From a checkpoint of a small image embedding model: 64-pixel images.
Rows from block 9, named by matrix and row number. Rows with one number belong to one attention dimension. Each number is 128 + 32 x the weight over its row's rms, rounded and kept within 0 to 255. All counts start at 0. After the name is the row's rms in percent of the matrix's.
# v: attention value (model.blocks.9.attn.v.weight, 384x384), inputs 0-63
# proj: attention output (model.blocks.9.attn.proj.weight, 384x384, transposed), outputs 0-63
v.217 068 [139  71  56 142 126  74 145 117 144 156 105 135 146 186 116  25 150 140  87 127 130  87 106 186 157  75 112 104  83 144 114 141 153 135 195  97 106 151 133 159 153 110 128  92 142 125 101 140 188 105 136 130 106 106 185  94 133 115 111 131 103 136 171 152]
v.218 079 [133 132  97  96 113 110 120 140 118 107  94 158  97 175 179 177 104 136 106 153 123  97 160  89 143 175 141  67  90 148 111 130 112 120 143 178 193 128 163 121 141 102 134  71 207 145 120 109 154 147 101 112 136  84  53  88  90 155 197 137 129 160 151 146]
v.219 100 [122  48 109 159  78 142  99  91 128 126 124 144 153 130 113 117 122  92 144  76 129 147 147 137 140  71 152 145 142 143 147  95  71 128 126 122 143  86 108 116 129 168 164 159  71 126 126 197  88 174 150 118 149 167 194 137  97 107  65 146 111 121 127 158]
v.220 075 [135 117 108 129 114 171  88 152 110 180 106 160 162 122  79 118 170  87 168 108 113 166 151  98  95 154  84  98 110 126 115 144 133 113 169  76 160 150  78 122 143 155 137 191  98 157 157 157  61 122 123 137 179 144 181 133 155 100  92 123 107 146 159  92]
v.221 061 [136 148 156 136 123 126 137 119 122 140 162  95 125  99 123 137 104 150 145  91 121  83 118  97 116  84 164 161  96 163 155  50  83 134  60 218  98 156 122 146 187 126 128 128 155 117 126 114 139 179 127 104 145 135 124 166 112  96  76 132 111 139  74 162]
v.222 101 [ 93  94  54 131 137  75 171 149 111  86  93 154 117 174 144  81 127 183  73 163 145 134 108 143 129 125  91  74 113 130 103 128 176 111 198 121 111 128 128 127 106  86 117  48 141 165 107  86 189  83 111 108  86 132 104  81 160 134 177 134 130 145 191 179]
v.223 084 [132 154 218 146 148 134  93 131 191 133 109 132 103  81 139 161 129 139 116 123 142 133 106 151 136  99 159 197 131  96 144  95 136 113 120 151  87 111 122 159  99 147  95 160  87 109 109  74 171 129 135 157 139 129  98 204 116 153 100 132 113 140 148 106]
v.224 067 [142 133 149  87  77 142 147 105  91 114  64 150  92 123 128 220  84 136 139 105 125 163 129 106  81  88 147 146 125 103 138  79 118 127  91 144 154 117 120 113 136 117 167 126 128 134 121  81 189 160 125  92 115 139 152 178 153 179 119 183 174 119 150 160]
v.225 085 [139 146 139 157  97 110 116 154 144  71  62 157 108 111 145 166  82 119  71 172 136 138  62 161  69  95 136 128 105 101 115 119 131 140 131 135 112 106 127 142 128 154 109  83 127 130 117  31 181 125 129 174 121 118 106 112 149 143 102 174 103 105 175 162]
v.226 073 [ 98 186 117 137 166 129  80 108 184  99 153 113  98 148 132 182  81 116 146 203 132 116 104 122 165 183 145 112  90 139 128 119 119 131 130  76 109  71 139 150  82 167  55  97 145 133 126  90 110 126 112 183 132  83 142 124 107 115 139 126  83 129 112 110]
v.227 078 [ 81  98 126 135  81 161  87 151  89 109 102 144 132 134  99 147 165 113 115 131 139 126 144  92  96 118 159 106 127 150 113 190 117  76 120  86 165 172 132 118 109 143  95 137 124 168 160  99 110 117  89  88  68 136 142 147  81 151 105  81  88 145 149 157]
v.228 096 [151 153 161 144 101 136 103 136 126  85  74 147 111  99 122 183 103 102  77 152 148 182  66 145  61 105 142 166 105 108 117  94 120 109 132 135 117 140 125 160 127 165 124 104 136 124 130  44 156 121 134 177 148 118 104 126 135 146  95 176  86 125 166 162]
v.229 095 [127  84  99 153 117 116 186  96 102 100 129  98 192 106 146 159 162 157 141  68 125  97 171 115 159 172 161  70 150 127 137 141 116 182 120 118 175  80 146 117 179 140 125 131 142 148 165 172 150 110 133  74 133 172 120 123  99 125 140 110 187  90 111 117]
v.230 106 [112 174  87 140 137  89 146 100 137  54 113  90 151 103 142 138  83 132 132 163 105  98 126 149 124 165 139  54  84 160 133 146 147 179 145  70 133  81 130 108 132 196  64 102 155 138 162  78 153 129  67 174 162  94 141  77 104 120 144  80 103 104 126 105]
v.231 131 [134  70 122 165  79 145  89 160 109  85 104 116 158  92 117 157 163 112  77  59 204 143  96 125  80 128 158 151 140 108 124 110 121  87 142 125 120 130 136 182 133 150 168 124 103 156 156  94 166  76 168  94 113 200  92 125 120 129  91 143 117 147 176 190]
v.232 118 [144 177  95 138 127  66 180 120 146  86 140  88 146 113 133 129  92 148 123 169  78  92 162 155 123 170 129  59  93 170 141 178 146 213 133 112 171  86 138  91 154 149  87 127 147 140 170 124 176 157  75 158 152  81 136  79 102 134 171  69 142  82 150 100]
v.233 087 [115 177  96 147 184 113 102 149 169 192 183 129 108 136 131  45  89 127 130 206 108 126  95 133 135 109 102 124 113 153 129 134 157 104 147  95  70 159 117 120  87 137  85 111 133  83  99 101  71 124 100 183 129  84 161 134 149  94 136 118 104 133 112  94]
v.234 082 [129 167  94 148 149 105 134 178 161 139 144 150 102 144 149  75  82 155  90 203  88 133  61 164 128  63  83 146 116 129 121 120 143 123 151 143  72 120 114 126 101 144 136  90 121  85  85  92 133 108 129 189 120  97 128 111 177 116 158 166 116  99 149 103]
v.235 079 [204 176 112 138 172 109 149 179 138 202 160 120 127  98 128  68 117 118 116 126 114 141 128 140 115  95  48 136 122 138 130  90 184 116 145 141 103 211 132 157 144  98 150 142 125  62 105 133 121 129 159 148 170  97 155 131 159 118 138 140 135 159 142 134]
v.236 140 [178 140 168  72 166 127 171 116 137 201 171 132  97 147 144 116 126 145 159 122 106 130 144 141 162 124  93 165 159 100 130 126 134 180  93 203 135 157 136 125 155  51 179 154 154 101  90 192 102 139 163 108 161  93 139 135 163 137 140 183 175  98 112 103]
v.237 104 [143 151 154  67 191 107 154 100 147 218 208 135 107 145 113  86 135 117 179 119 101 109 173 131 183 144  81 151 115 133 140 119 142 144 116 138 121 155 112 110 119  94 128 166 133 100  89 211  84 160 130 133 180  86 149 138 146  99 140 116 146 146  76  75]
v.238 074 [161 133  73 147 175 102 115 166 163 163 125 124 143 126 181  37 130 146  76 184 103 110  85 151 120  80 134 148 138 127 123 152 127 143 136 120  82 100 133 111 145 121 127 129 133  93  83 163 112 135 130 169 122  86 148  82 181  71 188 157 115  66 136  92]
v.239 091 [111  87  87 183  98 120 160 142 122  29  84 114 182 104 140 153 155 148 115  85 138  60 156 120 109 165 177  86 130 143 125 155 119 166 145  94 156  73 156 131 173 176 104 112 132 160 196 143 171 106 129  97 114 167 107 101  89 128 136  91 116 127 153 151]
v.240 064 [166 165 140 113 166 120 111 137 137 157 127 124  88  98 141 166  90 140 122 205 151 162 109  99 135 102 127 129  84 109 116  68 144 110 117 150  87 139 130 169  98 112 133 116 125 110  79  75 154 124 122 170 178  80 176 134 163 155 149 180 165 124 135 142]
v.241 084 [129 114 102 192  54 129 134 139  94  42  29 158 144 117 115 199 146 124  88 103 131 161 110 125  40 122 184 117 126 113 124 115 127 135 133 125 158  80 125 133 132 169 141 103 109 168 185  59 194 109 124 104 100 165  81 112 114 159 121 126 116 102 193 162]
v.242 070 [ 68 140  56 189 134 124  81 160 182 109 120 140 125 119 129  88 106 147 120 181  97  60  74 107  89 103 154 125 117 158 118 128 124 143 163  81  42  81 124 143 125 188  86  76 135 107 121 101 116  79 127 157 124 111 134 114 143  61 134 150  65 126 136 117]
v.243 109 [192 103 117 107  92  98 200 134 111 134 118 101 154 129 154 137 133 149 122  92 104 123 166 144 130 122 102 118 166 104 143 146 122 204 108 190 172 119 159 116 184  67 181 149 140 124 139 190 153 135 154  84 142 119 112 112 124 144 159 139 186  95 149 109]
v.244 090 [ 86 161 142  97 215 139 107  93 145 168 211 103 124 143 105  94 130 122 196 151 105 109 151 113 204 171 106 108 107 152 120 139 143  96 129  87 110 150  99 136  99 156  82 156 141 129 117 164  68 163 104 168 150 100 170 151 101 103 126  86 116 160  69  90]
v.245 107 [174  74  97 172  44 136 126 158 104  70  74 137 155 103 142 183 139 128  74  98 169 136 104 112  59 124 159 132 161 103 122 145 114 141 116 164 160  99 148 156 147 104 181 120 100 152 165 120 189  96 149  85 105 178  89 106 121 151 112 149 147  92 183 189]
v.246 097 [ 95 156 127 110 207 112 131  81 140 139 198  90 125 125 126 113 111 135 198 153 103  99 153 123 200 187 118 108  96 156 138 123 136 133 134  85 119 121 118 104 117 171  70 147 138 136 121 156  70 151 100 161 169 103 179 140 116  93 137  83 135 121  74  90]
v.247 111 [ 97 110 101 195  78 125  82 159 123  27  85 111 170  90 110 154 138 116  86 118 153 118 113 127  82 157 179  99 107 157 112 135 134 118 155  79 136  86 149 150 132 202  89 105 104 165 190  63 184  95 111 146 102 176  90 101  84 119 113  88  85 132 168 170]
v.248 058 [121 154 180 130  95 142 111 108 129 122 105 141 127 139  76 171 124  76 173  88 121 141 145 132 111 151 102 112  90 155 137  74 135 123  90  95 153 126 122 148 118 172  96 142 140 147 167  93 133 156 134 161 152 161  95 153 103 145  66  98  99 194 107 142]
v.249 141 [105  51 116 166  90 164  87 161  97 115 118 132 145 110 125 136 164 121 106  68 192 131 110  96 106 111 160 157 154 114 134 110 107  46 133 116 111 141 129 174 123 139 163 131 101 124 131 117 134  72 178  76  84 208 106 146 138 125 100 151 119 161 149 179]
v.250 077 [ 93 171 114 122 132 151  84 141 105 147 132 150  63 151 106  84 106 110 110 209 113 164 110 101  86 104 106 130  98 105 128 163 119  93 123 105 103 140 103 136  83 154 123 100 121 139 118  55  96 145 104 176 129  67 146 117 166 127 147 139  94 139 146 152]
v.251 109 [116 157 139  57 204 140 150  95 141 226 201 125 101 169 125  75 136 130 202 131  98 121 162 121 206 128  80 142 143 124 136 133 125 130 125 135 108 143 108  96 108  85 125 151 132  89  87 216  56 156 129 123 151 103 180 147 147 115 146 121 156 144  68  72]
v.252 084 [161 156  92 117 182 110 105 160 168 180 184 126  80 147 152  47  97 151  90 187 111 130  71 153 150  87 100 135 139 143 133 134 133 129 142 149  72 143 134 116  98 102 137  99 115  85  52 147 100 120 130 185 112  84 175 117 192  90 173 168 124 114 136  93]
v.253 116 [158 167 180  64 172 120 151  93 132 210 172 141  90 158 130 138 111 122 179 121 110 156 124 135 163 141  83 171 144  90 124  94 134 154  86 183 140 163 116 129 118  76 145 164 143  95  89 171 105 164 150 152 172  97 142 144 167 141 131 163 171 125  97  95]
v.254 088 [ 71 179 134 130 131 155  53 136 139 175 135 142  84 145  84 102 122 100 132 172 116 130 115 113 124 139  92 131  93 141 134 137 125  65 141  89 105 153 120 127  67 171  82 114 116 120 109  97  84 154 102 186 114  95 148 151 119 126  97  89  63 189 135 122]
v.255 065 [175  99 136 118 140 162 168 161  53 145 112 145 137 106 142 101 175 143  73 105  98 167 122 144  74 102  95 147 146  88 111 129 114 126 132 183 144 191 119 132 185 124 198 134 103 112 125 125 121 137 140 100 149 154  99 105 140 125 167 153 137 100 165 148]
v.256 070 [164 101 128 118 172 164 100 165 130 156 173 119 115  62 104 140 148 105 118 124 120 147 116  96 125  97 129 127 154 134 141  87 135  96 116 141 119 137 157 163 120 132 182 173 127 124 112  95  79 149 134 106 167 142 140  96  87  76 114 141 137 174 148 156]
v.257 107 [145 170 131 162  77  86 106 187  99 154 137 154 112 140 137 105 162 131  70 135  93 144 117 168  60 106 139 101 109 143 131 128 158 123 135 156 167 172 119  88 140 161 102 101 157 124 172  87 168 118  81 175 160  97  96 105 104 100 183 100 111 117 142 175]
v.258 090 [108  88 144  60 124 119 177  93 143 112 111 141 144 149 101 141 137 167 179 126 138 114 142 118 183 143 118 152 153 110 115 147  96 162 135 138 100  87 109 161 138 103 132 132 110 185 116 163 143  86 180  82  61 151 135 145 173 165  84 156 166  98 135 104]
v.259 076 [131 142 150  85 119  55 157 120 113 108  92 142 112 159 123  75 128 134 103 143 143 146 144 182 162 122 114 142 128 129 122 172 137 174 140 160 142 145 111  90 171 117  97  63 103 127 112 137 215 117 150 117  90  75 127 142 119 205 127 122 116 111 200 119]
v.260 095 [105 149  73 166 117 150  82 116 154 169 102 127 115 155 134 117  59  73 130 133 106 108 107  94 114  95 158 134  82 164 128 106 146  77 135 125 119 139 139  77  94 117 118 120 160 103  92  95 108 150  93 170 161 114 174 110 123 121 135 125  86 184 103 134]
v.261 101 [159 107 161 134 110 118 178 175  58  63 141 127 130  86 171 171 209 159 126 110 192 146 133 160 141 189 115 112 175  75 145 161 101 161 101 143  98 130 112 155 179 160 144 109 110 161 147 146 140 120 167 122 127 130  67 127 120 114 128 130 140  74 120 130]
v.262 064 [114 116 113 159 116  76 176 120  89  66 133 119 123 130 207 126 114 138 131 102 201 167 105 157 124 172 143 119 120 108 158 194 116 166 105 150 141 136 105 106 143 149 105  70  97 128 127 154 173 155 146 171 122  90 115 120 117 190 137 112 112 106 130 111]
v.263 096 [129 155 146  39 129 106 112 118 136 172 138 163 127 154  59 106 135 163  93 170  77 139 183 166 163 109  99 136 137 158  90 137 126 171 149 142 165 169 145 109 130 101 109 115 145 160 124 113 166 100 113  90 102  83 130 170 149 150  86 155 141 108 200 141]
v.264 066 [ 87 102 106  82 135 156 154  44  98 101 117 115 119 147 105 132 143 110 189  93 183 147 116 137 196 121 124 154 120  94 128  87 115 102 145 117  84 109 115 181 145 107 101 115  94 141 100 124  86  98 175  94 138 146 141 146 136 134  85 160 129 184 133 126]
v.265 092 [153 160 152  92 108  68 136 134 137 183 107 166 141 185  71  97 155 171  90 158  64 137 157 175 104 118  79 116 141 150  88 137 143 170 152 155 160 160 125 105 138 134 103 110 140 135 151 128 197 104 104 126  89  70  99 161 162 163 131 133 142  90 194 130]
v.266 077 [153 119 163 185 145  91 170 179 139 108 120 150 135 128 180 151 157 153 112 132 167 159 106 162  78 137 103 109 133 115 154 154 120 127 113 154 125 119  87 113 134 158 130 105  97 117 163 160 180 130 141 163  94 107  70  97 156 104 193 108 153  52 106 111]
v.267 056 [108  78 110 143 116 135 162  89 133 145 119 174 185 168 123 175 136 140 217  89 168 162 108 127 132 115 139 160 120 131 138  56 138  75 126  57  87  74 148 172 113 146  91 111  84 117 147 104 112  65 153 117 109 184 131 110 162 139 112 137 158 160  70 125]
v.268 066 [146 127 130  74 110 164 141 110 121 159 161 132 124 123  83 115 141 116 151 117 107 150 169 105 120 125 113 146 148  96 124  87 102 119 119 116 112 112 158 127 138  79 140 174 105 125 104 146  49  73 143  82 133 122 152 150 192 106 139 151 125 152 150 145]
v.269 090 [151 155 124  75 145 121  78 137 129 173 168 115  98 120  86  87 133 121  60 164  62 141 175 144 138  89 106 114 147 151 118 102 152 156 157 154 194 155 155 100 115 117 146 131 133 122 116 101 132 154  95 118 145  91 132 176 100 136  89 138 119 150 220 144]
proj.217 062 [172 123 146 133 139 149 110  50 140  83 154 116  87  67 107 230 119 116 180 113 164 193 136 103 145 151 205 185 102  73 161  93 104  85 114 147 176  59 131 164  85 144 121 124  72 145 128  93 144 172 133 145 156 148 109 160  94 139 115 170 150 137 122  66]
proj.218 072 [114 141 143 140 108 117 139 138 121 131 124 149 174 118 120  29 132  72 110  87 101 138 160 177  86 118  84 104 133 162 155 130 169 153 121 149 134 160 134 125 112 139 129 172  95  61 156 178 135 112 119 129 144 154 163 155 138 163  92  98 117 118 170 146]
proj.219 097 [161 188 148 119 176 120 126 169 118 121 117  89  72  94 132 140 189 141 103 158 142 140 123 136 142 150 105 123  80 143 175 129 152 156 129 131 112 113  98 118 179 143 110 111 147 146 109  39  80  95 124 158 142  52  84 175 126 131 133 103  90 139 153  71]
proj.220 073 [155 138 166 117 180  54 145 154  84  96 190  87  93  92 135 132 142 162  75 144 129 154 135 141 162 107 125 168 151 113 153 109 146 135 114 155 161  98 126 132 197 159 108 117 137 155 153  63 157 154 146 149 186  84  41 132  87 192 110 121 125 114 152 146]
proj.221 057 [103 114  98 146 133 144  64 153 147 137 114 146 119 178  96 142 150 120 109 146  81 129 113 125 132 129  76 110 156 206  57 131 112 154 144  57 176 165 101  83  95 120 154 122  67 128 109 114 118 153 123  99  76 114 167 129 108 156 135  80 102 112 151  91]
proj.222 093 [125 147 155 117 142 169 166  72 115 160 176 122 133  83 124 155 120  75 223  88 176 146 143 108 124 141 168 155 155 122 169 138 160  90 107 158 128 111 120 163  60 144 147 146 129 105 158 174  98 115 142 124 142 205 141 143 145  91  87 152 177 168  75  96]
proj.223 087 [ 93  75 110 133 100 156 136 101 176 123  95 147 191 190 139 162 111 154 165 144 131  68 108  92  99 132 127 103 153  70 100 147  79 146 154 150 138  60 180 121 128 126  95 110 160 131 129 202 152 118 125 120  71 155  90  79  99  51 168 160 138 123 112 124]
proj.224 066 [139 135 141 126 181 146 107 142 152 138 201  97 129 112 140  57 150 140 106 146 125 107 119 132 164 177 117 146 136 132 140 148 122 132 196  81 103 145 145 105 122 130  92  85 139 102 117 144 101  53  93 124 136 122  89 131 122 123  96  81 105 172 141  92]
proj.225 080 [118  96  77 132 122 208 104 116  94 152 206  92 160 155 139  89 152 160 164 106 149 115 119  86 164 134 137 142 162  77 159 138  87 118 151  58  85 179 122 101 124 110 145  93 132 124 124 175 104 102 144  82 101 173 131 164 135 113 106 110 183 148  83 119]
proj.226 071 [161  87 124 141  60 173 128 174 104 137 133 146 139 126 139 138 137 134 100  78 165 175 135 143 106  86 155 175 149  98 151 129  81 105  97 128 121 217 138  99 144 135 186 133  74 119 163 158 150 115 158  93 136 168 106  85 160 131 105 124 191 104 124 176]
proj.227 082 [139 126 148 128 147  57 155 154 126 192 106 134 157 171 149 122 100 152 115 135 121 134  90 178 157 112 101 146 179 159 113  91 118 138 144 140  98 102 128 129 198 125  84 183 131  89 132 134 129 105 136 178 131  99  89  97 207  96 170  85 126  73 105 109]
proj.228 091 [124 102  96 132 128 182 109 131 107 138 194 101 163 175 147  88 139 181 152 127 132  90 120  81 173 154 123 117 143 120 149 149  84 159 158  70  89 173 123  89 139  95 141  87 139 114 124 169 117  79 130  92 108 152 134 160 150 107 120  99 200 154  98 119]
proj.229 093 [132 170 168 113 175  75 112 156 153 164 145 122  72  96  91  68 170  93  80 162  92 182 147 176 109 114  80 124 112 120 101  93 148 105  81 167 167 143 132 150  85 125 114 155 134 154  97  88 113 181 114 140 128  78 119 158  91 155 133 122  51 136 167 101]
proj.230 104 [148 101 137 144  88 170  95 167 102 199 168 132 106 130 117 107 200 121  99  91 153 199 118 136 133  86 126 185 209  50 140 116  98  76  92 153 145 182 130 131  97 119 193 155  88 121 134 157 101 146 174  95 113 146 107 143 126 153 105 138 138 130 146 163]
proj.231 144 [129 161 106  95 184  87 156 105 114 144 131 109 161 185  95 110 113 159 151 192  91  98 125 138 172 145  67  89  85 139 122 119 105 187 132 109 116 121 116 108 179  74  69 123 184 146  81 138 128 144 129 160 128  69 139 163 135 108 167  98 132 106 103  73]
proj.232 119 [118 112 134 152 108 159  80 134 125 194 148 139  89 105 119 101 205 118 102  99 128 192 121 128 119  90 124 165 191  55 112  90 114  43  85 150 153 153 121 169  56 137 176 157 109 132 129 138  93 158 157 101 117 151 121 166 113 162 103 159 104 136 151 160]
proj.233 087 [125  81 118 139  47 189 134 106  69  72  61 143 157 133 143 214 110 123 167  77 164 115 119  94 120 109 178 150 158 110 155 152 107 123 108 129 123 125 118 126 154 138 161 126 102 139 155 140 141 130 160 102 126 178 157  89 140 147 117 158 148  96  98 172]
proj.234 086 [105  96  91 136  72 230 105  70  76  99 127 119 140 121 140 174 128 114 196  83 162  94 115  51 148 146 182 147 163  77 159 161 126 107 132  89 130 126 128 121 112 129 152 114 125 147 131 160 104 143 132  91  99 182 175 148 113 143  96 150 155 157  90 149]
proj.235 080 [ 99 103 129 128 104 147 116  71 129  56  92 132 122 114 136 177 146 147 160 135 113 111 151  76 129 164 148 103 140 136 109 151 106 160 146 139 137  59 101 123 107 118 143  91 136 145 160 136 133 116 115 104 138 152 139 138  97 157 117 154 146 132 149 141]
proj.236 143 [ 88 147 131 143 124 135  97 111 174  64 132 123  98  76 140 119 122  93 131 129 113 121 173 101  88 170 142  86  90 173 122 143 161 122 143 120 151 127 128 129  45 168 130  86 121 137 149  80 139 116  65 106 144 139 158 142  75 151  92 129 112 206 167 142]
proj.237 100 [124 122 142 141  85 126 139 121 173  76  89 154  95  79 146 191 106 103 123 116 135 139 162 116  75 129 181 112 103 164 112 148 158 134 137 169 161  93 134 143  89 165 170 120  88 124 170 111 156 125 101 120 154 145 143  87  96 145 113 168 146 140 174 166]
proj.238 069 [ 79  81 104 119  87 214  83 107  88 107 150 139 142 147 123 158 145  82 171  95 161 100 127  61 115  96 155 140 144 102 120 140 106  99 123 120 132 121 138 144  88 158 158 133 118 172 145 102 110 168 153  78  66 189 152 167  73  85  88 160  96 164  93 179]
proj.239 093 [120 146 127 118 167  86 135 132 122 193 168 117 112 151  90  75 174 118 100 150 117 185 114 175 143  89  93 143 135  85 107  83 131 108 104 161 140 133 125 149 109 115 124 163 126 150  91 120 121 191 160 153 101  96 110 166 118 122 147 129  89 101 137 105]
proj.240 063 [150  93 144 141  74 200  88 134 123  84 150 130 117 110 159 133 134 128 124 102 131 116 151  99 131 159 147 134 139 133 161 161  68 129 134  82 133 155 144  93 136 119 143  90 124 110 156 159 103  86  96  79 113 167  97 131 114 146  86  91 155 163 114 141]
proj.241 081 [121 139 120 104 199 113 122 125 109 182 208  89 121 134 118  42 156 167 117 154 117 126 100 133 187 135  98 141 159  83 118 114 126 117 137  90 106 156 132 134 139 103  88 143 156 141  78 145 102 141 147 134 100 119 122 182 152 114 133 103 113 121 111  77]
proj.242 070 [111  87 111 132  49 186 148 110  50 125 110 133 147 165 117 155 142 104 168  93 168 156  99 116 137  81 167 166 174  49 147 147 109 122 111 133 115 153 142 117 136 126 153 148  87 146 117 154 127 182 178 127  74 176 148 119 126 118 133 146 141  79  89 142]
proj.243 107 [ 76 175 134 115 193  98  93  87 160 118 163 115  75  73 106  75 155 114 117 164  83 136 160 116 119 161 101  94 110 131  88 109 174  93 125 131 163 115 116 163  37 149 101 113 155 170 106  77 115 152  87 119 137 112 153 192  76 151 101 145  64 187 177 112]
proj.244 086 [183 100 152 152  48 123 147 188 144 117  66 169 118 119 148 198 109 109  91  98 154 166 140 160  79  86 168 153 120 152 139 131 119 132 106 182 148 126 145 115 150 137 185 148  74  93 177 130 163 118 135 132 150 131 106  50 147 143 142 144 155  99 147 182]
proj.245 110 [ 86 169 109 101 198 100 123  87 119 140 159  97 139 149  93  56 148 135 151 174  82  99 119 120 165 148  66  83  88 116 108 110 132 126 121  94 110 141 117 142 124 104  60 119 198 164  66 119 102 148 120 143 105  98 151 203 109 116 134 109  72 140 112  70]
proj.246 093 [177 105 152 157  47 139 123 195 141 143  93 165 109 116 133 168 136  90  80  89 154 191 146 166  72  81 155 168 142 127 150 122 120 112  96 190 164 142 148 120 121 142 198 156  64  98 171 131 149 138 140 122 139 129 101  67 119 159 121 142 134 122 160 190]
proj.247 112 [142 120 108 121 142 111 153 129  89 207 151 123 148 189 107 100 158 167 129 143 121 148  92 157 173  86  92 147 158  71 121 102  99 127 114 132 112 135 119 138 168  85 123 159 142 131  90 174 114 162 183 152  97 111 104 160 159 106 166 121 146  65  91 102]
proj.248 053 [160 128 122 139 153  78 198 152 175 161 130 106 126 106 157 130 127 204 105 138 123 143 135 167 141 129 134 147 145 118 149 129 146 175 146 157 107 145 128 105 115 116 159 116  97  87 144 172 177  85 157 151 170  96 118  76 160 159 161 143 211  92 191 113]
proj.249 147 [138 157 118  90 185  69 174 109 125 117 105 118 157 173 104 128  85 157 139 187 102  92 120 156 160 139  84  99  77 167 120 128 125 194 148 116 112  94 113 103 201  89  65 123 173 146  95 126 151 139 130 173 133  73 127 119 150  99 165  99 124  89 107  74]
proj.250 071 [125  84 125 141  82 166 115 104  93 154 113 130 153 140 183 151 105 157 143  67 163  77  90 100 180 123 192 174 208 119 168 151 133  83 161  96 100 148 123 116 178 131 131 157 126 109 154 169 116  95 133 111  92 186 140 124 187 123 126  99 156 123  86 158]
proj.251 102 [144 123 157 140  74 129 142 144 149  60  63 162 110  75 143 194  92  84 110 101 145 135 154 131  60 118 178 127  97 173 134 149 170 123 128 164 154 101 142 137 116 174 153 128  84 123 174  92 160 122 100 136 164 146 136  62 111 142 117 158 113 141 167 172]
proj.252 089 [ 94 100  93 139  61 220 106  78  84  65  87 139 159 137 132 195 116  95 186  81 155  88 130  68 119 137 159 128 132 108 160 153 105 106 120 104 124 126 121 139 116 145 151 102 130 147 139 131 119 133 132  88 122 183 164 136 100 134  91 149 133 150  82 165]
proj.253 117 [124 132 135 137 108 153 106 142 172  65 121 130 113  72 153 132 119 115 115 124 127 101 175  94  84 154 159  96  84 172 132 163 150 133 147 112 136 139 140 121  75 160 152  88 115 128 163  99 147  96  84  92 151 152 153 104  96 147  91 141 132 188 166 153]
proj.254 086 [153  80 112 142  69 135 166 129  98 131  80 143 173 157 174 208  81 172 138  85 175 114  92 133 140 101 183 166 174 123 148 144 116 134 147 119  93 110 129 114 205 123 153 149 101  94 168 169 159  92 162 141 127 168 113  56 205 114 164 137 199  54  90 159]
proj.255 064 [ 82 155 109 129 135 121 111  62 141 120 128 126 129 148 140 106 131 125 153 146 104  54 121  87 160 154 123  82 138 151 130 142 158 127 161  81 156  44 124 141 103 106  93 115 178 148 115 142 103 131  83 134  77 137 150 187 118 122 150 111 100 170 107 107]
proj.256 068 [102 173 191 137  98  67 146  61 176  94 114  93  75 135 134 169 139 168 135 140  80 104 154 163 107 174 107 141 106  91 126 119 152 161 105 170 109  94 116 167 187 156 114 119 152 141 136 142 182 102  86 175 107  93  69 155 120 153 116  82 127  78 106 143]
proj.257 105 [ 87  84 131 156 145 130 103 138 142 174 145 150 160 146 151 125 151 128 187  94 163 105 130  94 148 172 110 127 138  99 146 139 104 116 176  96  85 122 159 188 106 149 155 202  77  94 146 166 108 123 152 112  85 150 132 152 113  98 132 109 194 158 119 111]
proj.258 103 [174 137  80 121 123 165 135 154  69  90 114 113 129  96 101 143 107  89  77 147 140 168 116 139 117  92 145 108 133 189 108 133 150 130  98 109 208 144 100  64 115 110 123  83 140 146 115  74 105 132 119 122 199 122 139  79 137 150 131 132  79 136 172 137]
proj.259 077 [155  93  72 151 132 174 112 172  93 147 117 132 171 100 123 122 122  72 145  96 166 132 114  99 101 118 159  95 130 178 153 154 139 106 115  66 156 103 145 125  50 102 141 160 121 131 130 111  39 117 149 116 115 161 187 119 134  89 161 121 128 170 145 108]
proj.260 101 [ 97 115 197  98 140 131 128  85 165 160 162 160 131 162 140  86 156 166 179 145  92 103 142 113 152 121  91 137 130  69 115 136  88 103 157 118  44 122 146 195 159 114 118 168 150 118 115 186 113 127 131 114  24 146 109 219 138 116 103 137 149 112  46 121]
proj.261 104 [134 125  86 151 113  91 119 156 135 119  95 111 111 130 109 170 107 109  59 112 135 144 139 157 105  92 156 119 107 172 120 113 176 172 110 164 223 118 110  60 115 153 146  98  93 136 141  86 198 148 126 146 199 104 145  55 104 135 163 133 124 134 236 152]
proj.262 061 [129  97  81 124 137 120  81 219 166 163  97 147 167 115 137 110 100 122  88 112 142  94 132 121 103 124 133 103 133 166 130 132 159 149 144 133 137 140 151 101  70 122 164 141 125 147 129 121 133 142 130 109 134 137 202  95  84  81 176 153 137 157 183 111]
proj.263 103 [173 130 102 148 144 187 146 141  39 108 142 116 140  86 119 146 111  81 164 109 168 164 102  86 133 137 147 135 140 159 166 133 124 102  99  55 120 117 117 115 119 106 112 146 112 103 137  89  37 117 140 129 151 154 123 123 182 157 123  92 135 155  89  85]
proj.264 059 [194 127 160 109 137 103 120 190 163 118 103 110  77  98 139 128 113 173  44 178 105 126 139 134 124  93 156 129 100 153  98 144 144 148  75 124 165 129 104  54 159 110 113 111 156 146 111  97 135 124  99 137 131  95 105 112 167 171 152 104  89  69 143 126]
proj.265 095 [151 111  66 148 152 186 134 163  35 130 152 125 160  98 129 134 128  72 171  91 189 158 101  77 150 158 149 119 152 161 178 146 123  98 131  51 133 139 130 115  97 109 126 158  96 108 152  96  35 122 157 110 155 156 146  99 164 130 130 109 149 181 114  93]
proj.266 077 [ 98 102  60 138 113 134 101 156 138 138 127 128 167 142 112 144 127  89 105 119 154 101 121 140 120 141 132  89 145 173 112 157 161 135 183 122 207 147 151 123  79 143 162 117 118 141 132 111 161 132 122 102 148 137 155  65  57  96 139 143 118 186 218 163]
proj.267 055 [187 124 118  97 130 150  99 202 128 153 139 140  93 108 140 124 122 182  58 203 113 142 121 126 134  77  99 107 106 123  85 141  96 114 123 138 169 189 101  76 177  99 148 122 143 151  92 121 156 162 103 101 129  95 108 105 165 193 151 118 102  84 136 151]
proj.268 061 [148 134 176 141 141 109 160  86 103  76 134 104  54 116 148 102 182 133 111 137 113 168 127 150 130 149 127 127 136 147 155 155 179 121 116  99 146 107  99 113 132 153  99 102 128 120 141  86 118  98 122 158 107 118  69 117 162 160 126  69  90  97 104 111]
proj.269 085 [129 140 160 164 129 126 152 112 113 119 145 105 125 105 150 121 138 120 206  96 146 119 111  89 133 198 138 154 134 100 194 130 113 108 100  89  31 102 144 182 116 123 101 159 132 103 161 131  53  83 133 155  78 136 120 178 164 144 110  80 158 137  38  80]